config.yaml
fusion_encoder_width: 192
fusion_encoder_norm: "rmsnorm"
fusion_encoder_activation: "gelu"
fusion_encoder_fused_qkv: true
fusion_encoder_qk_norm: true
fusion_encoder_positions: "rope"
init: "trunc_normal_002"
optimizer: "ademamix"
learning_rate: 0.0006
beta1: 0.9
max_steps: 8000
batch_size: 64
weight_decay: 0.1
Rows from block 3 of the image encoder of a small model that answers yes/no questions on an image's attributes, named by matrix and row number. Rows with one number belong to one channel. Each number is 128 + 24 x the weight over its row's rms, rounded and kept within 0 to 255. All counts start at 0. After the name is the row's rms in percent of the matrix's.
After each channel's rows are labels from the 100 images, of 14976, where the channel reaches its highest value: "lies over" is the class under the peak. Only what is clearly more common there than usual is listed. The data: close-ups of made-up surfaces with and without defects. In brackets: how many of the 100.
# convs1: grouped (7 groups) 3x3 conv (encoder.blocks.3.convs.1.weight, 112x16x3x3, each kernel summed), inputs within the group 0-15
# convs2: expand pointwise conv (encoder.blocks.3.convs.2.weight, 112x112x1x1, transposed), outputs 0-111

convs1.76 030 [110 139 135  58 137 109 122 144 131 110 112 126 148 136  83 133]
convs2.76 124 [138 127 144 154 113 146 154 142 151  99 131 113 137 173 147 128 166 152 124  92 109 159 156 134 161 108 162 113 142 128 108 134 162 136 133 107 106 157 139 162 147 125 128 140 170 106 122 120 150 133 148 105 133 130  93 121  98 126 152 148 107 121 119 132 103 137 119  76 109 101 114 168 118 142  61 145  99 108 162 174 112  83 128 115 149  80 113 133 103 168 167 116 125 176 111 130  79 118 109 115 150 106 107 148 146 131 111 105 101  98 116 159]
lies over: bright spot (66)

convs1.33 076 [ 83 173 132 151 127 126  96 129 154 130 122 123 106 114 113  83]
convs2.33 082 [163 166 158  79 132 145  92 150 147  92  80 124 111 117 129 157 121 111  95  98 116  95  87 122 103 107 108 161 147 121 102 153 127 164  97 108 120 116 116 116 151  80 163 154 125 130 124 141 130 136 134 145  80 148 147 109 128 123 106 123 160 163 163 124 111 120 110 122 109 136 141 107 102 138 123 134 139 148  76  90 135 112 156 116 156 105 135 138 108  93 127 113 114  96 184 127 136 130 174 123 150 116 126  99 145  97 126 141 163 157  78 130]
lies over: hole (67)

convs1.22 032 [136 135 120 107 121 115 148  78 153 129 162 104 136 155 122  80]
convs2.22 128 [142 121 118 134 115 165 137 142 165 108 110 128 124 118 120 118  88 130 105 132 115 145  87 123 128 100 121 146 143 128 105 128 179 139  77  93 144 138 145 147 126 142 141 163 140 118 150 121 132  95 162  83 127 159  87  97 116  85 118 131 141 142 190  83 119 127 128 107 139 128 118 106  95 114 126 142 112 108 132 130 163 139 164 115 150  98  73 149 122  97 141 122 123 115 132  90 152  88 136 147 174  73 143 130 141 151 123 101 139 157 103 180]
lies over: hole (28)

convs1.68 098 [114 113 104 107  82  96  71 133 119 111 124 116 136 119 133 102]
convs2.68 095 [135 114 153 134 143 133 198 126 100 141 141 111 137 178 174 167 175 141 142  97 124 117 139 132 166 140 139 116  89 120 151 170 127 126 135 170 108 155 139 127 118 119 105  99 149 106 117 131  94 126  84 103 142  89 117 100 151 110 140 152 103 136 123 159 117 134 137 160  95 111 104 155 136 119 128 112 135 165 143  97 156 177 115 158  94 168 113 155 150 128 122 149  98 137 137 152  98 142 132 131 101 151 114 138 153 167  84 141 104 107 146 113]
lies over: dent (43); bright spot (42)

convs1.101 130 [104 119 109 158 107 152  84 136 133 106 136 117 141 168 152  93]
convs2.101 081 [152 115 127  81 127 112 110 132 129 119 113 105  91 134 124 126 150 127 100 112 145  97 119 111 120 121  90 158 156 103 143 179 117 139 147 133 154 138  95 122 149 101 139 123 130  93 100 143 149 127 110 152 149 120 135 117 151 138 106 123 121 140 170  98 102  77 112 122  57 137 114 146 115 128 120 129  96 128  93  80 115 134 165 124 143 110 147 123 111 110 129 138 108  89 144 134 141 102 206  84 111 126  99 154  98 101  81 139 161 165 128 123]
lies over: hole (33)

convs1.72 037 [121 107  83  74 135  92 104 134 131 103 135 106 113 114 122 140]
convs2.72 117 [132 127 144 149 112 149 165 138 143 101 141 119 127 152 133 144 138 139 129  87 106 156 137 149 162  98 166 116 118 135 104 118 155 125 128 133  96 168 136 149 138 115 141 147 188 117 114  95 157 114 121 108 126 125  94 134  93 130 153 181 100 128 107 157  93 129 125  84 118 101 103 148 118 124  53 147  91 133 143 159  98  79 131 120 128  97 126 150 124 165 151 124 127 182 121 136  70 117 122 122 143 118 108 148 124 128 124 101  90  93 113 145]
lies over: bright spot (97)

convs1.57 035 [150 129 112 147 127 148 137 101  97 105 131 160  89 131  84 158]
convs2.57 112 [110 125 124 144 106 158 131 165 148 131 105 115 140 139  92  80 115 113 109 138 140 154  77 107 157  89 161 140 120 116 108 146 161 148  91  90  87 135 160 141  96 144 135 123 126 117 128 124 115 128 157 116 103 153  83  95  99 111 151 155 170 138 159 125 123 143 136 110 144 101  68 135 101 117 130 134 110  73 135 104 159 110 153 126 151 100  86  97 105 119 136 104 107 106 147 118 136  73 143 138 162 121 123 130 139 153 126 140 102 139 100 171]
lies over: hole (43); crack (30)

convs1.99 073 [149 137 150 169 110 116 137 125 114 117 142 105 127  88 184 114]
convs2.99 082 [165 127  90 128 105 135 149 122 149  99 132 121 113 148 140 167  77 126 111  80 104 149 112 121 105 137 123 170 142 139 141 130 141 159  74 115 129 124 104 111 159  99 175 138 123 116 121 137 142 107 156 128  93 112 102 108 137 130  97 143 145 173 135 160 105 150  97 129 136 117  90 115  96 168 173 127 136 164  85 124 172  90 114 114 127 114 153  84 123 117 138 106  99 107 154 124 127 128 158 108 122  80 124 133 128 111 131 100 107 161  86 106]
lies over: hole (60)